config.yaml
hop_length: 160
cond_dim: 128
activation: "gelu"
pixel_unshuffle: 2
scale_shift_norm: true
attention: false
upsampling: "nearest_conv"
nesterov: true
grad_clip: 0.5
ema_decay: 0.999
steps: 5700
batch_size: 256
epochs: 56.0
weight_decay: 0.1
adamw_weight_decay_other_params: 0.05
Rows from block 2 of a small spectrogram flow-matching model, named by matrix and row number. Rows with one number belong to one channel. Each number is 128 + 24 x the weight over its row's rms, rounded and kept within 0 to 255. All counts start at 0. Numbers have three digits each. After the name is the row's rms in percent of the matrix's.
After each channel's rows are labels from the 100 clips, of 14848 (inputs lightly noised), where the channel reaches its highest value: "top examples" is what is common among them. Only what is clearly more common there than usual is listed. The data: melodies that start on their tonic, played by one synthesised instrument.
# convs0: first 3x3 conv (model.enc.1.0.convs.0.weight, 96x96x3x3, each kernel summed), inputs 0-95
# convs1: second 3x3 conv (model.enc.1.0.convs.1.weight, 96x96x3x3, transposed, each kernel summed), outputs 0-95

convs0.15 097:116155110143108128132110097106128095128090113121071099120099146104087162125152091110120164149078161155110136090112144152149100125136100149111134129142144109126158173159149109137132113118158152127167139152095178098188151121122087105159127130095117117106125116104146135127133125110102144113
convs1.15 102:165161088120165120152182119175131133125090092145136120112157108120176113103125133181096142148125095157123146128150156138138113139101177082128112133142125123121121095123111142116133108101138091122100184094130128149150136135155121127132137165148098161124130119144141117153144149158089095161
top examples: muffled (low-pass)

convs0.76 086:101120097151133116124129128116178112111139136141132095157168135113128126162131116140127087102117076095118168157113126135156108128131136161116118140151097136131122161132130106208159072129088128190133141150135121114131118104099160129111119111085106143096097079133132136121135119144160119144
convs1.76 100:107130121138130125148126106118177136104096147119111153091104110154119133142123184117113135116093036130097140123129140110112138155153115124129132123151120139121144159128110149127141121181127094147153131179119113120087092092147089135123095119159102133081190122151130112142113146116132146137
top examples: bass guitar-like

convs0.54 088:136123139125106131123146129071162123144125104090126150130134079139131157147147114100130150111089145128129111117109134138125122149130015142114109096114136039139118107113129105110146131129105102100147130136110120100132138120090139109106103119158128089116135132106160157143140129106127116141
convs1.54 089:107136139100127138158139143163128195128121133177138130134124129133133115156130122100155103175145151127140109127108110119119142162146105121090199134181128151118121123106145185134101124118108118150111140113147140152138108102126150158109158093115083089152121139138107139090126125056128127134
top examples: bass guitar-like

convs0.3 095:125107135161134119147122117135123067117112119121089152137131144100105157138118140114116104101089151138123125120096136132159110110141112141103142122148114139141121160128161113125077073142142125138154146127115144110147163130147062139149092057155066103135133132094093133173119113129138123165
convs1.3 093:122116125075111147112117138111111137130149076171113117129128140128143141099136144128127116137127098100130132129196149150118139132063144099119130134130081148155109118147132103163133124075153127134117132120124148146187098105086142077160164103117147143093120087128105143125154123164136135099
top examples: sine tone

convs0.90 075:140123130129162084150104114122173100122120106138166095107138112130170105120074137125140119087080126131122041119115139187118114119131146130133186093125108127122112130143097136111127089105125113147142133135106111133115150129118143123123124115102131116150098120163166147106139133151159118075
convs1.90 122:156129153105084140129169153150060142142115133103125147156104163123121170135157150123104083130129109110162136118141152105132139128141115091104120155143154105140105090110149123209132112125136109113142125119113116119123091159121135135115113125136136113081176119076154105169118159121149139135
top examples: the note C; oboe-like

convs0.12 090:151162096103129121145131107111141046190111128118108106115119133090102147116133138099131154140114143121119149096121148123138138107126116125070150136103161119094129086126174141123174098117117132140099122119108153133130137120148115125151113101116180131090140152078144087138103134104146159107
convs1.12 097:102088164180133123097143106136111070126121128130103141150128125124114131163121180105127129101139097153133127168135130128127116136126104118128103112079087124117088132080106122127113125110138099154177180106127129088104123141095124121128137116124106144155160100164103176147151109157170128147
top examples: sine tone

convs0.94 096:134139149139115108120127143129115092104124091097149110141110125149131136126158135113164103125124133138164125126118113139132141146142105130132125143086140126169125113137113131098110176203145139089132117146146147138119091066108142116079100116116133096080104079107078124073139092109137099116
convs1.94 118:157145111149125121094112138088126152117113102097096120115106128137159115116130108112116136096147156125096088074086128136142144107093119092146106122128091137125098140109123129094132165149159192165109120107170139113125158139154131178127125117113108122107084138129111076142127140076106123150
top examples: harpsichord-like; plucked string-like

convs0.80 102:164124161112133110128117131113103145127168172143144120122103172131120142100145152178132133102121104099154113132156131128116109130132181158154121081156111151128129137150146113171126116138108149102133106119133081145107094161134139136160110177073073173127114081154115133111145128124153122145
convs1.80 087:105147157157138132162162145186172129155120103116179158152172095143167084134146118157099111153163174136133094142118114127111146119157131115118108115097145125119082109136131115112092151142163153100158138108139097123145140129120126158093141140146167126075129123112118119145105121123108154112
top examples: quiet level; sine tone

convs0.37 097:123164108138070134135120108157130172129176179109127135094115101172122127104130110142131152141116110147137126098107169128121116120138100144144130141160128113101079114114084164159107133120142125113125161141129140088137193119107152128114102120120123151125098148102155152060151151100138138130
convs1.37 095:081088062101140134119135120124139116059122100125091125115132165148132104148105110109086129138138136131130135111132126132144137099104110144114089133113117109104168129163136099129134129115129156146134121082135084118110160094119106160111065134116179164108129113117127114161113103138081126123
top examples: horn-like; tonic: C#; white noise; tonic: D

convs0.47 108:102117142128142074127077103148139134105155125144130119128130132143136130156130154130071115123127109163075113149128126087057053130140150147123079076089106147139126122136139141159130127065127076114126149114114151138140122116123137148142138119116114124127090131129099133127135125141135145109
convs1.47 102:082171142116143100078123135114169127138105131147121141145122129111161118118156089128132151167094072115118138112157112103138061103106143114111137115166146114130145178147122107135159144176132076156091132128148137126176129141116115131096111138125132144144159128122150122113099113110095088130
top examples: bass guitar-like; staccato

convs0.82 114:124108148154110126099145168133140157111132146123105110124103137135108123112133090127124103057134109131133116123125155118133146155115143133130126154137121151142113131147105105130098137153127145127136104121117119144142116159212147172179157141130078103138185094127159136106160145138142074179
convs1.82 102:154113123154135134159145112111123111129117155156158181122131128115220096136156120139123141159144136157147140155121104141099118104132141139077140131148117089119149113142141123153137138136150109101106124135130130122183147121102090110081082134108154146105126081144125081133127091126138170131
top examples: quiet level

convs0.7 104:102122139128127088137090120132117129148140134145126136141131141145143114131136120134075134142149105156102054156121135077065088134140139158133079087098138144150150136140141165127126128059114084074136165085141127136136108113099138134133153125104118138129088126117115108124123128126149134112
convs1.7 088:145129121139146141117133129146092119093117119107145110121113102130076150140110189122121140090149207121156137099114157156112132126117130110124110127117183131177095087123103106082101117109140143119143090069125138116132145131136112120141087127129184105134099140128114145131162111123119102130
top examples: reverberation

convs0.91 098:139107107121134101153134119110098108142148086114101128120125135137076159054125125074097115124084113149134127126131157120098131104120089122110093129115143132159122155111165154149108091135158129098114111100124138152149157096095073109144128102104159093136103135109120140118135079121143129094
convs1.91 092:100159141115134142132105137165149134116115138155168139160137145127100096114121137100128122119136145117146127120105091122115135182145093165123143112176165150095139118121101136128137177130129130092180131110129091105054116085130115143101139095161138113130083123136131131113154106126092177145
top examples: vibraphone-like

convs0.31 088:102118149131118090118133127126141074125188107156098111138113180137104164116110136146131174131089142147127074120122097129130107141136123144125140111145116150114144088078110128119107094120128133101123122151129094134137160165118098101155089112127091139129140090124066162149137109128139115169
convs1.31 076:106133126148178156121128108128121106127121170139133116092127125130162105101116077120132122154126131150114128174156154154134158068140126151119109168099148123128121164182152110149166170096137166110133144143119131155154085149157158135142112149133152137124148123119170099139091142121072139131
top examples: tonic: B; thin (high-pass)

convs0.87 096:091112128110154074144051118132146146082134103139137131121119116147108099119095157135097134144111093130100093129164123101128094116134112136113107049111114124143140138157144149180125146104108078170150146132134124134118097120098140122099110127121161145091122122129145100133108115116138152144
convs1.87 077:109152127146084060141170133119114150153150135137103142164110097127128170126123117136088072142112115152099162158068107134174117136113123152154105085091104137141145133101151151099120128120139130115168131097141086142099127100103138118149170126108119124161114123133110120112151150143135153125
top examples: staccato; sine tone

convs0.71 137:098133140107116164106149081152129151090121135127097122144123145159193123156126166156142096112122101143147080119133097118111168140109165142148124168115090120132099146128119121147101170137165122145149150121149159136186096143133145159132119161120124136135147135154085144111109171158131106120
convs1.71 096:117112148109123122133148102098098095084124134123185077102088119123086061123152111094125116170149136104146169126158103116122131099147132146117116119178127138112135129143085145143137121128075153165151119159087109148106115089133103121104115105133102112146129129092121112116123100118137111134
top examples: harpsichord-like; mains hum

convs0.13 119:130101117127153097144142160111132115158104120082147136160156116114166148120158142046144157113114109123138115141118137126124114115138035148106123104121150068121133093135101115113156128125116123128113087152133138097134150132151120128116140095095124081124122116141115089131116152094156124141
convs1.13 088:085110086158117126077108123097116101119149114111087147124149126128094166122121130095113108114142127105163106097097119137126120183158059110103097121098115139115093167130154139137110099102132129104153160105126125115111140111146111136134133106137103149134136149116108136150138074082116083121
top examples: reverberation

convs0.95 097:115113142161106076127192107144195177119135146138117091127110116139097102143104118147168093126145170149116122148139105146139095120165143141164135103113120148131132170118092099109132153095123139074126111127114092141112147160115166106118137159088148130137134125152150120119157117130110131135
convs1.95 079:114159112143146156112099125176083140152131102105121131130133129067135169155156120138145147112121111113148140082115163140149085154115140100158170152120103095169178118145133121112116150112125121167117144145079117114150122174116135160142111134139089126117090130096128135122122183112145109129
top examples: marimba-like

convs0.62 125:105147124133119141131107104167148173132142158099106131102114150155136149105138132193110113137132163130122107121108129129126143174151185155152144144126132133115120140130119100149149101141134119152136089143110129162156137183129100130154116164122147191154140169167101124157104153142131078100
convs1.62 108:131150118139121118096107122056129115100108123113116144138123111105107115137097132130132174099084120101090164135140120130124139117113100106148110117069141130126082123117147144076111113116098116141149139154091098102124114131117174133140105110153158119133130159102161114099115200122089155138
top examples: staccato; sine tone

convs0.5 083:106098120132112141124131068116099096114157091081140109176113128106129123122066126108126110137130131143138146151152149131087142085137126139101134147106122113139147092136133125107113138132124080119098144139145181122116120075135128142118109113098125093091125048154112099115133127161129105126
convs1.5 116:130131160158129131138115151148167120127089132082175097124110157134134137105149145151136131090131155118145121137112103137129116106153135119166098141113104116121151145121153185123116127159162167134151124111124142176115158149168168136117093123157083157138099175146159078137088119094117120140
top examples: muffled (low-pass)

convs0.35 114:146165168114082129124120122091134126134133083176140121109112144154096141124114112074146156118104152137122151085084111125110141109099154135156106126094114107169139173088143104102127118132103128146144123132108125115137086130110122136133160133130112148110139132168139127213121136083151138122
convs1.35 098:117090114151165135142133141168135137104123150162119101113115084157159102128108123122128073140131095144136150090135117130137134112113153129107112150117115160106123098128150083121108135121141117156153131122117141091139122107140103129122101108160140055134110108163139133086052101174105139106
top examples: the note F#; the note B; sine tone

convs0.6 122:087120150101149104151100111111111128120104163152133149124170119145139137154137128110088140152133136169100145119125123088037102094136097143111105095100108099105153100130153122128092137087090087124118146124153179149125136093124147137108141108106147140106121129107125111162123111100133127100
convs1.6 088:145126148105157159100119148146158094139145105124118127163101132078083122120152105089162127126102158100123115117136069139177139108132144128153128095106137157148114149115131189131137137108117120133118119135069121150125149138159092132152115139105118130102168115124133099133096106169096081153
top examples: horn-like

convs0.84 113:129176120134082121099133154101119159111124143201161138155125127149128118080143153149132067118126141128127103128144092138113122139168145133135104114090114202179114125124103112145092134125109103120124108145141159143142080133152154131154118122103140172114112123146146127142118126144142095113
convs1.84 092:129127150124162117185112103149155144085166121080155097112094155130130107130103125116142139137143174116122090111056140125136144122101149158116095119085123106124149119147170107083123111150138147112137138117141105134099135140123133163156134110155107123109125089162111092084118133152134165139
top examples: the note B; trumpet-like; tonic: B

convs0.86 106:156159121110151122129165166099143109155094119122136131154163136105095129053141128088147108121127132156145105129115149134133127128111084155117137107115115069119089071105094120097104145137097154104112106140128108090109136106149127128142177092127109120120149125132095112120159119086125111153
convs1.86 107:121124117156122157158113105125132137143124175138147120089088110136077135113133156161148138118122147116161144157125123110102158118146134139171102140149135184105077086176158131169155142139118094087148094107146118128095118149140114149134082174145124146125130120137146137176096127140141148146
top examples: white noise; pink noise

convs0.43 110:158133131123124159138163138124127107151119194132180114122139128146113148163134153117140172160131132136151130123100129157169158093112138112114123157139128108141127135150145142158134133112125162156094150169126165129164105122106121095096119076109123129093109137100068110118111138100184158104
convs1.43 099:136131130137158105129127132135126112124108096133132198136157078125137086111102123125136109156129138140130154131151114118140126138171125185115154105129121148100205171152124106133153166165135137141123083213128117125139148154142132128111128124105159109144139133148146123130138106112117170142
top examples: bass guitar-like

convs0.40 126:095142133114122163126132096121234153088106113112110132136145126101101123132075135111128111130058170128117176145111103115122146112104103130094119123140098095114101138115111107146151113172145097136092112159118110108131136097129128121142095114132126116117123118132114126164135103132110144147
convs1.40 125:132114132118124110125130163140081109153139133148110079136121122136108171118152133139102112123159176140181126131131118148137137101098128146146115123112172094136080094128109113127039117094111104133111115190102141144156129127100131131140103141120148139083075158129144131143115138143115133145
top examples: bass guitar-like

convs0.9 086:110136156143101114096143145148132188124094158133115111119160083096106124098115089161143145111144120164127096098114116136115127080157090108139124122125140056135128109108099154110107173153079124137122145137140161106137112166094136129102143113115123158137140121124095136138110154145125085099
convs1.9 107:169111105145119148117135148137113152110134080094104143125136130118130129138161121147159147149105115106123136148137155133118131083121123122129085139107137087140108162150153130092139136132167131120120116142137117119136149111089157075163141190113176057134126110095115077130097175135132099131
top examples: horn-like; tonic: C#